config = dict(
    input='mfcc',
    num_classes=41,
    output_stride=4,
    fused_qkv=False,
    optimizer='muon',
    epochs=23.9,
)
Rows from block 3, named by matrix and row number. Rows with one number belong to one neuron. Each number is 500 + 25 x the weight over its row's rms, rounded and kept within 0 to 999. All counts start at 0. Numbers have three digits each. After the name is the row's rms in percent of the matrix's.
# fc1: first MLP up (model.blocks.3.ff1.fc1.weight, 768x384), inputs 0-127
# fc2: first MLP down (model.blocks.3.ff1.fc2.weight, 384x768, transposed), outputs 0-127
fc1.267 058:506535472508511523480544510504503459509527464509489543517476506475498486510527516516454498539538481498521498481516518523475506470551504477496530478480474495484476507484520505494491490515505477503515490474529525494498485509492500529488495513525529501539518504478529521476472521532492461456448522497530547486481501504489469526496520493446520481525546533481469513485502501506480486505511
fc2.267 063:504467553498489532514456475472517501497491430482498526492504563494493545526522482461516505495469500485457493506520528484516502532498493495537477526521473485508525475514504501531493547488547502497517512509496558485507519489510478488489516503497506515470509505449515543500572491493514525499531514508485476502525499453502544481521506485523470498515444505514538512508507497486538477507470
fc1.268 072:513506543466482527487511514532510491452474474554521533460494545501458466476546516525491481494508514437516483500498522491549492496479466485512449537524498508498520542494488493518462461542514518514485469495504450524502495521513501550522522469506469483499524537494450540465506509472520489466478464487483493499518471487497492549535537472520461445491486502506490445486490489535477476462506
fc2.268 075:510489500528523487488497486502515495493456544439431474530529497520500529534483475506495516507509493503485537493511461467485514478532533494492516503528527502489494506494518526517507485494461472487531523494505574505526481530472485488485493512518484511453504504487534528471496487517482525484486491492496500475497507505489484480529461512473483559490544535491523515515516502510484493532506
fc1.269 162:484487495504500499512513485477512478472536468501483521475517505484504520520541525520490473511486512492471506479499485509498479496515509492491480562495549506551535451464488487496578514528546485493505510538502523487497510521510558498505520480531494496478501483481458527498508492521481520493506517499534526436528589458506462508509518487476495500488485542477487457533442455485509502533542
fc2.269 159:485522491503550487489552502512494526472499517483533517514497481485498492488491528489467508496494504489488487508481499545505521512523486473496486478487503512485497471459533532475527470489514486496514438492451474520507499505567550464481485492484502518545511500487487484501488501542514472504520498503508504488526524472544460472504493513414547462479508463512507525525467523482503453484553
fc1.270 122:513501491499494486485516503503476501506505508514482482536504502511540491481491525532466490473479523533544488548484484527536539473487471467524490513517513509550515486501498500476523473543504487469481518512490494482459535471466502480476513496531522493501543509444488504453500487500479510514484512507491511455480469512482464494533565511436510531467498505505501472495535484495496490490520
fc2.270 128:514508479515446506497476483512515521508484542490509499514530512510478459497458501420537465504517469476463513448514455518510509529492505523544513472487471475490501499509509457516509538506547511520502453468517490510542522518537539483537496479506518495527486503535490451509480493537513508507480480534520483521513466560539471495531546498488498525494519476482416467461474487527463472511560
fc1.271 128:507514495493500496505482518514476500533472466521463484452504508484532502488552508456481513487503503454444529492491500453503501516472495536513490504453526525485506517523518532507491460522510490541452496494484489511495469518530457500458458510473523520538475464483531506511487472468508463504511518489505524473509488476509507482476543494489508517482481492498488505517491481454506543491537
fc2.271 132:488480518473487490550530509533496516466511508486564458525487546480547504501488504495523526532522508487514505528519550540497515468485532564536508494496500518486482495529520497492475500466536481520504491471547473507440484474468484481541450479452501503498529500472495495479497494479539479483479511525463498506524506516503514451465508545450475514487490497502495530524537520520487502518527
fc1.272 124:523506510493506487508494520522527461547403536507510521544488537508541521501476469466471497499486513467470472511479531470524507521521521509484528483475552534471470499460479504518501523462452493565554485456483494501470540479518527546483516536501507497507518522484513498480481514539494476495514503524462491468482524514517473488486505471485491489530458500518448520525492539519453477523566
fc2.272 128:514512495475530499515513494501537492486511505552484543464532517518516451502486501466499532501450527498496512437532455585532502507481497473510529476472478519538461462476485440531509475501530472442476484517509507488503489526516470511505442492508491539557472501532514519546505530534516495498528523479492511497492491499518483503510494489526503524465471506515482500508533474480475468509494
fc1.273 107:475508489511494523470502481554522502546479521465463522483512487482491451516440506516499515497507480509471481498513472518507469497508521538509490509474549500523512467479535517488470506535498488501507483535511467499457481500530493485462493522516542456513514519541526526520517497515516538483492526508489503529475482513493522511490487495508462518503468463521493479494494487458475527509475
fc2.273 100:539459498497473502480514488501481488530474509502486518528508534513490525506536491487475471486473528504472500497523539478515518531521523494516505511505462512512495491472466462503467517503466459521481504470490567474492482525499493516494508513521472534533475502489493484487494517476496493484481461503476509517525533522488540460509523500472498468507455491478503502504493557499495511512468
fc1.274 056:503495550501508473504485498484501515521491512507476489479534517497533541514494540502500452511472543562529516461519481518502508514490500460463520513541505542443479509525481493494496474529456469521490513529515514483547477515484489484519528463510523536503510547494475500489517495467514496545500453517494476486483506486469479494507498531462476485500481483519546496512519477475522438498496
fc2.274 063:473494468502507517475506508513498498495516486489502495480462508486475479518509500451515507491513465458508502525511473496482514495521515516511508509485495483531497459503509491531498536506504530479475545504470505488472528475482508512487521497497502473454468497526492543504500526504460505464522526505485531504504503507513495500506488474506475487482529457487471499492467521494451483511541
fc1.275 061:505467495501530501454489495527517551501512475522505483506533515480518500503510507525493504532499505508528502529500554484418554522509515517517491507490460477549531510475481475503466456494480544486463473523540499459462491508493483518518508484477529506493511468513493501513484542485495465489508454534493499534494499533465525500515508509484469457487529487506527494534474485506515532513481
fc2.275 065:521497434559484488485461508477491507509525550475511494534542468499543514511508509500506505491443480447487498469513481517529427480504475498472530511508522496455490499510497544510492469484500463539462519467466481538526506476514550490509531513475486480491505516513536499455483516500468516507494520523523520504505499497527508484505520492474534500513540489512501478480546494493421546502491
fc1.276 117:520508480503463498488481510454489479489494530505526492510523516503508494561484504471490541516485509471546518500522490476540508479479470463488518485531531554453509459488486523453518482494542518505469554523522500505539530499512466518485460501533450518510508494538528486478456481520469503538514517501466488499518532475488548530484491525499464509524486489492530502504532485448531486568549
fc2.276 116:474533486490535479426495490516512433435465473479509481510478468495535464490501488531494497489527498532477518496514543518464493495495433508485513503472526469553464495493480514481509469470511453456487498501506489513499505504460462496533511525461462497550476505530514482515493483520503449532492513441486516504480446510496473575492506461477490469496521499532489464514482498495471493509505
fc1.277 116:496503465487519497498508508506454515468487508542534485486485518513539449505491547506485514489504528536483535494525496514474489486530502484507531493485544536499524487504496551482472507501510491507487501528490495502462508500526487491528463513492481502522494527426492504482542480486474464544476516490489513521495450485476536493542521547507461487483518477520506521479519492491520474507454
fc2.277 125:467497479501525495490525489523515505544526484512490442479502519493465496462502507503484504498525527543502487500519521496493526485530529497504511466535500509510546537523513474493488509551496502486485524501496483456544507489529456489505466480534498479518484526514554465446551496524491460508500502504508497502475528496500486513482512469440456489479526469487515540511509478509498504518504
fc1.278 062:501479556484477525539534531524486502541475540532514495561498503514503569509502538469459466473507456483494529497521499492478467538558512450540512526525541507526448490499473473527494494445517519465499490475543499521489497497502510514511505531472524491474469465496508512511494496498507489469436457513511466529503556454502501528512562482473499497492514463497495479469481496566493494486519
fc2.278 064:540544493454499517479519470511492470479485518541563498523480511490497451504483471509518550518476550475521484520489501528527501503448470526508467494511465500477545520467533491488519545546505483525530504506498532476483499488521506516517480496523510535507494519466518454494473462522494501536552501439463470459491479488503477496540532495549516511501510516513526498509499526508502510520502
fc1.279 113:519479516503488470490508471503499513468477490472520504516496510506499478552459514444505474502510503570490511528460476461515516491484489465497530548504505520546511514502555516480516569507532530509508497481491515512539502482458523464473529480491479480500525517448504487480520500437469491501543490507486478484519491489504454510485525513509519443484547452502495534507536494534473493490463
fc2.279 114:497520509472493470495488506496546472479505502505483510526509503518483484496485487578516468517509530496510476510506521517504502471479485508548467490480516485562509451494485522457512476502447498500494476518483539487485446475478470512521469541515506507542458467517507487503454478534495507472503535510505475545505456536531451510487509467517523507534517558487494442442514479516531524517502
fc1.280 114:501506493436516515428491535532497461521504480455483495503504535509491469502475508527501492477513491506514549527458500513527510523491542471485494472553472490503514489478524478539496533467500454552500519514562490527495523512475495520548462454482489505536497477495499497455517521504470527488508535545527489488466474459501539536481528521538459503496489489463484528533471461497511503445502
fc2.280 104:514512463459502529518514536474493509455489512462462503510509504535504526509515490528546514550503531494546501539527491505481526518468507496438517517444491516501519514474491518457502507555519507494494489474522496488485489525521493478468500498545484489512505508483493581505513479507483495504527504426507487523547496496495509514470480528505563553508499513528537501527505491488483452518479
fc1.281 128:482490496535463481470522531530481541480537479499527496481506534513516448530479471457526508532528468543512479521473528507521522467439467513527481532490492535508529470512498474490482484484481484518485502483505444493495480467492520534494483570477513514499514475501517496475521493491488500485527516501488514558472501459504484492516491513496509510488555524484460601510491465461494508478511
fc2.281 124:483492511486443491483481493493557493520551521552509488492535542494491495509446449447507510463478436505523538550530490499547522476492555501508496518478532535486497519499518553517516500489486513506499465506516536482484497508532501472506465502519490513502502472539532487477471537527526469502524525493474510533483478441513519498490505511523486524531535511478492531534486482517499510536530
fc1.282 128:482473523491515508460496517456524459486445482487521485511490521536542511487505498514510514466528522505472470529517473465472499513509508487493506525529497503509511493487501496480483515462493458549487507513460496473518504536498505466538495486502515474513525472529509505481564491462484452516509516501482458490544524556496527479507488538495506469543494498520504480491516509464498546502514
fc2.282 128:507495542453460489485501512507463482444496507516479514482495493469496495509511534492525534518486480501556506439517508504550493506489458475523482498494506547480485509481448500492462500511494536552501547482492483530499482493536495502529489490511478509523460514516532509474475476499517536472517479501444452529525504530508480476501538479490512527496530506464494521492499494547480475490528
fc1.283 129:481497486497434457500506532583445481501499519505459473511526528481484471484490511522517522511518502502515495524529479522522523499462501493473516459510514528509500568479528444530506511519512473524512470520530504492440487517517478507524487503505494473470472546458507506477517455515495508460475480486492477505545502487480527499501564504501531569492497499524515514504501518496471472496508
fc2.283 139:498514487491501509498535475527497521548478478517495511515539541453482486524480448472495538515489482525501523522495488459485509523496468475507495490525487497503473497482513551530546494495450507450507461509502486507512514480489449488501501505479482513493485512492498527453507497492509430513473521502537501464475492473507529461475506527458471518515442484528486499495478513517491518514501
fc1.284 061:493512481491507489502518473481484473519498464535512531469477495485462476503505513492509498479501529466495500477476497508532459502479477481474504525512516479468483507522490523483481460524523476526513514477538500513458471522465531512516519493534473460511467478495474530444461525532493482497508487488486508491508472525525497509586507489501467511495491486475493500543549518507471508503527
fc2.284 069:522496515474481484497491511511509492495512538470565515526522487494515557545497463487477473481445495484523509501542477532511521501519524519537496539519490493498480497453515493508470522501458556507448456500464503476509531533513475481509488481511540509481493511496492534536549534477508490464501493492474481486491539436468489502454561514493553510501522542532508496497456471497517495488485
fc1.285 052:458531496507511528492533496521512540537483471505496473499512463549505445489481489485489506468518537506457452496492495500481483514478482546524466537476549504519498476493503508479516485497529552440472498507450514509516565535483504468489480501524521495459514561505472484523536523535514563517530530532497469491500530510532465545508473484488461512489510533480487499481452487465490490565485
fc2.285 060:521512500512464454476467506463495482508549450507481518504456511466475516511530505512509474505535518497483477511464511526527501509513530486531505457529493503489498500509496473539484505480453473558470503496557503570536504467539459495536526491491465486485518463490507499487491503505507481480476465494523499518548471537490542480471518500503494496467483476444488508470508487508482520481523
fc1.286 134:557482461474483527504520479500502495547502461527482491523518574501514461500506502496496539437490522485516503468500522449515531458482508526546511477471497522475518506536508476489507497486465508511510500512545469559478485500457436491531476474455487513507502517506451465458524461460513544551493493470475485501487509483468478533506526518528486466487515477509492572506500518490483490482509
fc2.286 134:515507540503482484508543482518526528494511498473417475500519533544457510524491491532471495467514482508511465481521480534481484509497463558498542492492477475515518513506510457499479435461508474462541550479529488493459502507502478507526504507509505474534523518494495502457503509525511493463509506521472544480506533505517498496521495489522488502505505520452494458512593516488472498512493
fc1.287 060:521514475485506492504531474480514483491484470473520487502469503490507479525502485540505520548494528512460538492525533494481474527542461494511496480490510495500445525512499494513506483437499488511484471506457509499486550493481483522510496499519513504522540492499488542507535465527511509473490512491524505514478488519445490452501523459529497506496514509511491491493517510508531540485511
fc2.287 064:483463480490491527465474534473505492531477517526449544506538543472488520517504514481508461439493512475484448478479479484482532476503517501530492498529530468507565493520529511480506513508474501498516520499521495557479491484500492502501475504493534445493490494524502509537540497522500512497489470493466504521537523546517506508476484530461487481494526486509482490549504474479457475501472
fc1.288 138:524486492530514492472537483446523484496468513505511489490517467524477530462502463491495498511475484501471512491478509538514423540519495518471474493517487472495488519490493490543480494535474520539480511499487519528508477511476471470476525495546517482474514492536513527562465535536490506488451497474535498497478530531476532473527480511458476508496496500494510519511443513473508505528493
fc2.288 141:496523491519486438496517505495458458458511527546539479470504519561447497459490547511560468517488462488520493586446487471470456516487481488531515485479482520533542466510471502501523504512497497502478499441500504502544497509430481475518476479492495475480494472499562459527475483466521485509501535478500464476499469513519502507484516450514504514554512489497511512520493521512481497511512
fc1.289 054:521441518490490494488557528502481502509490576498471501545460503515535540533506468511512488468517474478487500515471504521487476467495537493522513530479451534491528477525526516515521464447486519504485505487505482464478465543475512494460515555452491505504503549469516461535456515486540483459487536517487516511514496495443511521489511498489506501491514513448522486492483505506493554520526
fc2.289 066:494472499536501486507465467514499495450508469428491486479534519494447457473512480504484494508511510523523513539507533516527534509464491482508521508530521497464489521507495510493490483545519479475497508501503501539466502488522487563517524453556516496500514489527511517448506508505471464505520495497504496437474538446495502476494503491506464502518514486520514498560531476483509494485495
fc1.290 139:500485509517509505493463488482503486489479481500503533455483470502504484495495448489560497470492518510527519553507494499506494479539478504488474536475503517493517496533518503518479470497453474523503494476514488522508526481520473539543511470490508536499460516516582521490487524485495488509504490519496470499509424484492521506511486515454511510495487492487513539535483485502539527495538
fc2.290 140:468536495518498467527520507522492505457469482480502547542520497562487520442529501494565495477504489491558499415467506482531524524524490490507503495500496492501503438536519500519481510473497472428494476513490494515485531508491469490476526494485506533485519501506505522470500542498479496475465473508471535507518523463501457519462527518447516503524469467501490488508488522510484520528502
fc1.291 060:489505515442538530512502499514515472517469480464497484448509503527505507491512477499455518527502508501514535481510484530491520502502509485467473505448450519472469501527515499552491448523508504490503489475555509540531486478514479531550542520526527470567497460460504486513482522520504493475456508540525509515483497518504487535470519509510487481507488501504463510497454495475521517478512
fc2.291 062:501495469530501488478479544483484504506525539525510537491478502537499502519503504518517516441528486516483466481496489505520481545510487531520537519522500510512522495507500517470551527475468514495542479482484442493550536517469518473471495494482460486461496530501513495531507530488493513547541497510487491488512540488501519455498492501534505506482536554483502480501511558505491520507459
fc1.292 082:493460477500520495521518472515510460485490498466431526487509472510479511488545512522497495502499508490527499462487515512534477496495490479510513536477568505492549470548502508496476495486467464552513491529505483514522495533541506500512554455533518505505460555521507537508484473507470491504529513495515498498511503503489523476500524475500498488526489480444467487463481510489548494534521
fc2.292 079:536502503500475483507519483468530496500489504508501469515521477478526494519492486498515537570438521500478494501502493490493502537463493504532474520468538515488484513477485492473490525485520515497479494509556500496523483500475469501469529456479483483486492499519548505494482496481524542518497461471506540479456510472521514509491441522480470503521524475539502509491557505493480483495472
fc1.293 131:511503486514578519533505528511463471552500455468451497493445514464536529485480474492476506517493481514527565456513513505572465494530523531433502493513506508503456488515433516513495538528456510510469505471487487479533460533490548495492542532492511499468516493562480497461543529521502494491506476478467454467544505494491493472515528537514465485537540516481506533568499534479532500516511
fc2.293 125:500510506478519488501512480539510470529493496473532513523474503490527513497520509514498541500481485495489527504497494521449493540535487475452501515510516512500473544461513525524502519501526517489487474484478463507537500491482480493465473518447566521510485468432491494520515534563495522480541485466521445496455508509516532457515502445509537466506493519497500505540504487505472478482524
fc1.294 055:494521517484506505511508505520502520430514535513516518551473528514507457525506503542493479535502500475514473503538438518479545502498503540459455581489500483526502493525495471497514513539507469514463499478539454510479530472514509514491518523481473492529475498529525499504503505463523511475508524474505510495512485441404559556504551519487483488518517531464491517542475537455491502511536
fc2.294 060:502503481487488533454470508493512473527467493460495522494509503503512544454503524503490528468466526509526510505520517494509511488536535509490506513511548488483495487503480525494547484487508504481507501483527538497524469510466487486501536494508509517508536515471514510486481498517476470501521491494511515482489504516544518463523416482492544512536534502540512533466488505517525491480483
fc1.295 052:507458512468467465463522519516473487493552507526551501504490508521547514528493532491489469483484503505493538491494494527498491509517489479458460470491520444510495569487488490504513514493500456468545482458509477528471507469480479500499491520470550466519494515525486520461468452511480505466513528529544498517484514485511463527590496489527490519499528480522503494497517521485472519502487
fc2.295 060:497474501474513483514519514460495505510451515503475529502526447497469505527499484507519493523521531512551512479501460479477496494500497517473489502532505489507484484518521496482515516537489457533489514511480503438526506509521511503514512497526469520518497526530524466525489562487486432538488463529471543493524495503489585467450482476496512484473455516472489516542464502484514477521520
fc1.296 152:549465494501494539551483461507490517482555483508518488505491513528475534456516467478503483520489461482530491520437543547530508508497506489522493465486527506533536487483447516519487497496513494501496472502483515502541510527464536533494506536479498445491529519497504495519460443479516491484492487488513508537521488521543529532496505498520504512550528500475505496507522555523535481534551
fc2.296 154:488493494505600520499511462464498478481511467515522532516542497494529537527513484491569476501486531547527480456404512525556475510507526486496510504488527534515489523495501464498461484490523494500531495446501503481513494525557470508515505515564512489503484484521486494470473493484525530497482513477452476494520517497485517472566474484505494538478527465484523521523468490497469470515480
fc1.297 115:509539515482443448496509472511492460458531480495493500432521572504539484477508504512483462501515491521493466515503515549486501539475483505511494530497491474507486482503506494491536479493477514491531531546510523523513524479472461537487494524492497524496489493462504483515509472518507522471476492503491522540496498534448505503449519533523515462447548474462491481526506541462502507552531
fc2.297 107:495479490490497535495560501539527476441484516513466494500531469523435502516505485509494583449522488493477481485521450499497520477533525506503471498498484537483523488443519510507512526498510493523494488465498508535511477522522553491523543528511468473563468479498509524529553528511500466479501482558492511456478477501533473484524445472484490470507478433497512482499483493476519485480489
fc1.298 058:505506531506540510481489515533504467501476450511479529518508514498489498476514537531465512490473498477453491506499450481505508440496494499531494535491547498477459535520496543501511477505465476493471514504519497501506522479505482508523517466500501485507429462487517543478459509511535500499517526537456556497495513520533499486515484474513456488465540437489509462516498531499503536516505
fc2.298 065:473534512546471510526493475522505510515484513479544478495499475528532532517437458529500484536519509523511478520506515499528506524471506496511510497473533529489510489433510466488473512493514512522556457495496489522524448513471512483481491481510474498500522508515520509473536477473417509556504509508487448465511466520483535491509544491537530524520534551529492501499506507512480461519463
fc1.299 059:487508532498500467488466486539543546518480505481501488454472493504549501541501460544493496497538514500525468477551527502510502487485502490483488495498541493479492510519501493537540464510502504516515448531505480486464538500492501493534523523454531511495474512471523485459461470534547487468472503484516494487497496470499461514476499500469489464459493534464461515507505517493494463527480
fc2.299 066:481476488521534501508512444473481469504501508495512492511490532495524456501448503491484493537501506499507492523479451496509524523493499504481455512507456528558495509509490526536482522526508492508512511506469505508460461534464466558476492501516501541500505476482530521475522530471474508558499451529489465489500516512507513494544442488524504502509518497472486524528539449510528500506465
fc1.300 134:509539513517488499508494491492466499484496500488440491508491521516492508520448537510529524541489533500466473468472508478530532505497464529489533497470493492474498495497509560482502495488553506511507486517502455453507496505537518491518483492493519483512475494527487429472505488521495486494523500492474489486545470514467491519494472564497508459459509523501523431544502481481518487489470
fc2.300 131:543484495464521516495467494491483546437556520552480516470471496513513523499483511439487476483509426443466481524534514518498520489504539479532530488469481462519463525512517487513480534497516521510500510510479479520486512505492510485509462492491474537540473501508520569500507532521527461519493527514478497492503492480567523467484503523535506583512540534484508492494552496500487513514534
fc1.301 144:484486485479535515474506504482525493492523519520491509437523520512564507516541509533475498483518463459511501497494540504520507491481454510483507472462490503514490476500512507486544495479509490502518472503480463467496486549509542493491533532491507513482548535466479464488491545496498531453485491479500536468499582488525452514487478497487521484508505531467487471501497495509499474520548
fc2.301 159:473518520540509465491481481501469513493487493493469492486507522466462509485509491516532503524523535482487541507486512534489534491508514511519471449521512547510470474480522502523534475479487486491528497452456533503517525503513512491482453480521514476519432472480495500517482511530497491482527509502509520511512546489520487466516498533454497479560460426552488510500456505499467498504531
fc1.302 118:495511512456508493484494543507473502487515496481521542519503499531494476546493498499547564476484532505503508509518516518484473464553478523547513482486495454511450505499501542499494532532461536499502540527477467477490514500485513464486476475530452469525477509504487520482507528488491486555534521474497496499510527525532501460468521461493527521483494494500503481525480453484488506472497
fc2.302 127:456485535527448574484479482519509555485538498533465489480459484462512486483514517523499517495496517523493467523484501506491488479509509471524537495482453472469478522458487493525532482463486508505477494520514513491530481492503490533502448531501490481450546537552531472467510483489515490521483508490552493491497521553489497500511486518456491519518535491482493521477503525499475491530519
fc1.303 107:502472462486493511535501523470524531468501490524514506462495499481516494494507489552469506557472525412502545538502472502493518479565502497467523480460511505491496438508499542506538530536505495525433447498522530529501499495452548479472518520498494482500479537453511472442548495465570515501489534472474495524493502499519456485471534480474483485495503478501471491504508530473485439511508
fc2.303 098:438504521495516502487487482513519484519483465503490465474508531513532557470505493441533554451507532476478487507483543504482500486478507532487530486501521473481496487525509483517489461480523522461511497470507469496533498512504447506474465505488467506447500459515486492487476478485508515451523521512491522531502492492458474536542523505505499523472476511461476485479525489529491542466509
fc1.304 131:495490482527539484473499461511498522474469504474499502487475460529509504533444523551504506469486471482489477474482495556532499501527471490519495472472537500499506545475487486495518534451488534507506518474497462500525517505531480493483515503498509489527534494539507444497515511548519518526510511483502493483492501496522538475497474495492464513526487485478509468453493503474508520534559
fc2.304 141:507504518518484488538501508544520509499457509516502474449491511453513471510519462502514491483486468486464482478499486540507518507489492534527530517488480470535434519528458485482502503485491482485544495479548468466516493525524487481544483510472516498493539513449489510553492492519492471490474528494518504541451536490506487507497515468473519553505489508560488478522475483535524490478523
fc1.305 062:490550516500489524501527460514472528498493498510491525482522516503525488441536478492525495480499468537501487480503510527487491515485508472501469499497501503475530485470514486463565506511498493534468536474468498495473505486500483543515498535469516504519545469492505525518500511498557482495548516478498486508505469509482459530503490541522541534494454515536470519474534522499484463531487
fc2.305 065:491482498440505529560517496540524499507475520454491529489505523456455504505520514483462499494497481485509512549491542489507529525541484518497538520493509474493503498517509501533442484472509502477496495547481491523525455475503546466498480494469499505534486495480494423517513480484459516470483537514464550473501524488555531461466466485516488491519514478515522499538493499495519497504504
fc1.306 111:513475479502491506489517453533507500489471492516474491528473547510553508556523541521506510483528483556514522494500478507480515521493498505509496485483511506553466535521533561474464453456442477475492532485487506473477519471514509491512546512506470509489485526514521467517516487518517525502503470498480460490510492480503492494512489529534489487513497511452516556521481489543494507456515
fc2.306 105:473459514494496541482484502503464556488524463494495515505457471459440528515522500464505524538503500498568459478471479514483527481521480548520487472560523480529512486470542498534495499483505465497533467514487500515487530494532509488515435509483486485517504502532480441508499520486480496498490505504459494472491537489465512480479500528467514482497502489512470509471534504518523534503504
fc1.307 107:520545470456519535519488492501511544432519473512511499529508537527493479521501504511465496515494494468516464475494513473519490508501459487522509497511495534512528506513533493499531502497470521534491490509546489501511468505469489499442444484508519482504498571524496494469542526529534534524527475520504561490504486521446509472466489482504518480526458494491503510491516510464498512500504
fc2.307 105:489518520488477492476450463483510466505473516515504485476468538523524451538464487467534516538487462492490518503538506539513518535505503479481514502540522498500489477506501524521467499509518519511445483506494527534529493517514478538484529503542518512535509492493450470506502525510496491501525509579524501496450527491486504512538483495448501536527512473488520483514488459487496472524462
fc1.308 121:492516506478474461505536485541525488488493462511477481497534488511499516496491518435500465470515527471467500488489497474512467506512506525540495477514500500493494570469517492546516455465511508497499484467514530499475489517540490500491510464496453475472493539517527504513510497520501483515500449485454508506497491502508516519505529540548538507492477562475502444456521455486478516502487
fc2.308 115:493510476504522485502536493529493456530499479486492484482485480550451537488479476515512508544493505512461501519517494474472493520534495493452498506509504460473491535512496518520474511506491444496515480531482478510473521494506443520511513473511494488481478462491490479528523496528529560466522546518508497510531517502540456504500478516458496493514512501491517532500518515507526520493493
fc1.309 062:462526455549454457489450545539531540563481463528480522504475507490492504495496513530519453546495500526494464484530501454536488529475490525491516472560490544528517464458512496507488492519509471520534466485506498484496461497545512497532490501459519490528483509470525492482508516519447491478502510476498515479508466478504506509507518462516462501504495487501471466512475492530508473514547
fc2.309 069:526498516490500549515490477466474467497484499480538487456484495479493503562508493493496527458482496572538509513510500530489529466516501466450493498504506468451511507484484511477525476453500530461475499545467546523490515491515477510456436510511492493492479495522460516494480502521519481510499484499507446488485507492506484468507487502524535517468497499462482543458512475429526511502512
fc1.310 127:506466506500470541491466525448503485503492473506479510494531457514489497490498507523515508498510494550491488519519499453503497475461452514537531536479513524496488515516464481493552495502489484426450486552492493467495524512477493538538520494508510478510477517513489498536512472475479486512531495494567494459448516457494482489490538511479490503517505536471539518507512500457522480518496
fc2.310 130:473506512475451528468544510479547501472503539474498516483459520522452487527458543507512492484462549462491464495503483526542480471524511512518459483513496487515531452489473490495500516494509477570471478499494506521564524490538573487459497525520482513477552541508464504473548554548489531546506487450522510493496516523518497537479525477510502500466484487498467492508442506515498481513500
fc1.311 075:468519515551478535496506494510537487489533538490550542534438542511484477548504513482488511500549547475500465484518512521474508479523494463477502504468551519520487497509474527490493489495496473529505478481547471482505511513495534489464535493515511489450492441470491491482504509450523510512504496523514499539480516490490512484527491491522503490485458499529511508468476501463461508488520
fc2.311 082:546526501503495502471486505468476523543446508528502504500540493495506514479478455497500520497521513496477492476484532477478518531479522514513512478521476484481488472459514495482488510484456455491519508484467474478490488518523484488502514503499457568521484529514501522529512528506489533515516522483469479499531496494509474503485485473484523474475515466470450543474512506537522484467504
fc1.312 046:496489512535486518502530504542528529535505496496478505519459484522486462428528505505477490487528492481483528514473486546464503475508463493500508468469532490505527512510479493523529493544489556501503455515566501509469499489479532502533515474480511524502473504539474498534531503478554513441462532502530484525543481460495516503498529482504485460470495470513519515476504519504503533510514
fc2.312 055:500528473507493501485526491465499482514526509464560519511526534496501539546483486570497517512490520479493516487505497494509509501533555489521529494550497483466500489491522510502435484483519459510520506500527521494515485503477476479498480483521501519497495508478546525511461456498514473524518507500526535514467510468494543452457497519486493498506504479504481507523495445554482512511511
fc1.313 089:482450501534496452511497468495517491511495519486458486505499483521551490535471505526470516532547516466505504500490497542521480498476499526496490528538513507501518465521485510467494479505472473498530529512482512506499503477519497492441519532535482507541507536529495519485504558479472480453489530529516493484524517457505476495482511524503525536495492517516503506498483472472517495501530
fc2.313 087:561468469521490510495531519489516460493514496456521494512478518477479501532506455512504510538483511494480460471511532482491491483506488460490518513484513479530485486486533522499562493509516511559501486530471521461497510477521494520483509487490516482474503493512497491487530468529494496498491462481502524459475483529503543511519538500529467483519537481475489455474477483513487553501502
fc1.314 073:464546494489487553514472520461478491530480438521538518516490485490513510446472492512494485486520460529512447503455540565464518511480450475504531517494492497467507463539476482467468452461462528504491526518454521489511472504505464527508458493489507527486508500497447482471545496528487528480504544523470522518512492502491534501467511509527489514476483461455548424465493511521520521531493
fc2.314 078:458474471513502504493511474488528492501523485460445495505478505504508491548498497505475511531538489472504526486477477461513453462554519465509469483441527490539526529488474490456487489481534481512499533493533523515550499516504498481506514493501493467508536530456482529525447466477525504493513493486500525462507510511526539577488474474503499492479538475441519521491491492498493491493519
fc1.315 127:513494479510481495439510510517467468520500470509452500482473453469481505506501494511486529490495492484522477560511504553485483503521524553490467498478527524510472479490530530528503547518525511512516497545519460494483505527501505537494484491505472446505494510506503515507517515512513496480527506508479539455515535471520501506505447496488499510496480479494521473505499506521502555508489
fc2.315 125:524485504460499553479489466490499548488494506505482519491488482487506497498520504479551472488516518479498453507504495504504498512513506511514481452487501489524502491513431484494481479510430498470506510535493535528459473465498540500452469521473519496505516475532511533492535497451566520517502462490525463468500525504546523478507512450476511528498470508505476524521474520513492477511512
fc1.316 105:507504496528503492490502491521514485525493497478547488499504541538538534525511530515493508513474481468510483492492552506515529494481550503470460525520508492525527482489467492511526508541502483525526549521484500474506494504525516516515464481502500527479537518529502505472453466500460492491561480488508484532470548540498529498501503501529511458452506475508498489548492475499460485479518
fc2.316 100:498520489514534506525460516511522534481443504512478500450508511469462518526506478524498476513515501499484483531499490484512458515483531501521523477527505503528499501462436529485514477501468491477471517533483509503530495482463534465545479494490494511489432522535502498549526529488497474445541504543474483512519537515489491549496490555517486510470459490484498525496495517510484469562496
fc1.317 066:520461494472469451506485488466506532491521456518496503497474541490547468495505482477473502558495522543541492547539516514457523476465539504480501511501470520484492474531530507482481515501472541511488479504530488497439481504500503483469483518497480481506510498509523469480508533486466509462461507484519489500501487456515546498528553518493521449525485500542554441546476524536524463489515
fc2.317 073:517495475540511546533466481522511526514467484511491491471506474493475481470453508525527505485480515496486495484499497479505484511511494520544526533498512506478516528441507511524503483463485542510493476473510519483539565463510473476501523491526474528501499474521483498510486467527474499501510503535510509505450509470472436538531485477475534520485503475456475528425516483460548511494503
fc1.318 091:530469504482482531522461491523543491487500505528524457491519451492551485503459521484489526516514489502489503470530521465504528489494507523515511495458476466485530526520515500497483502457499463523562474534488489514489477505483481501547523515507475515479475470514498508497455506517482544515456516503525509478469524480495499536493487530474483513523516488498478429479483501495503517494514
fc2.318 086:532480502454489529497486511504494488484536508551490486484478504528530548486551491452468531482487488485507494501491503513511524504514521484456506504478516530524456499505488473540534532515536490487454502480498479467498507491517488514463490507436511513546515495491507424502506520473475489450518543507519515500505492462483484502499482473490525489458440499463508507461509484547486460562484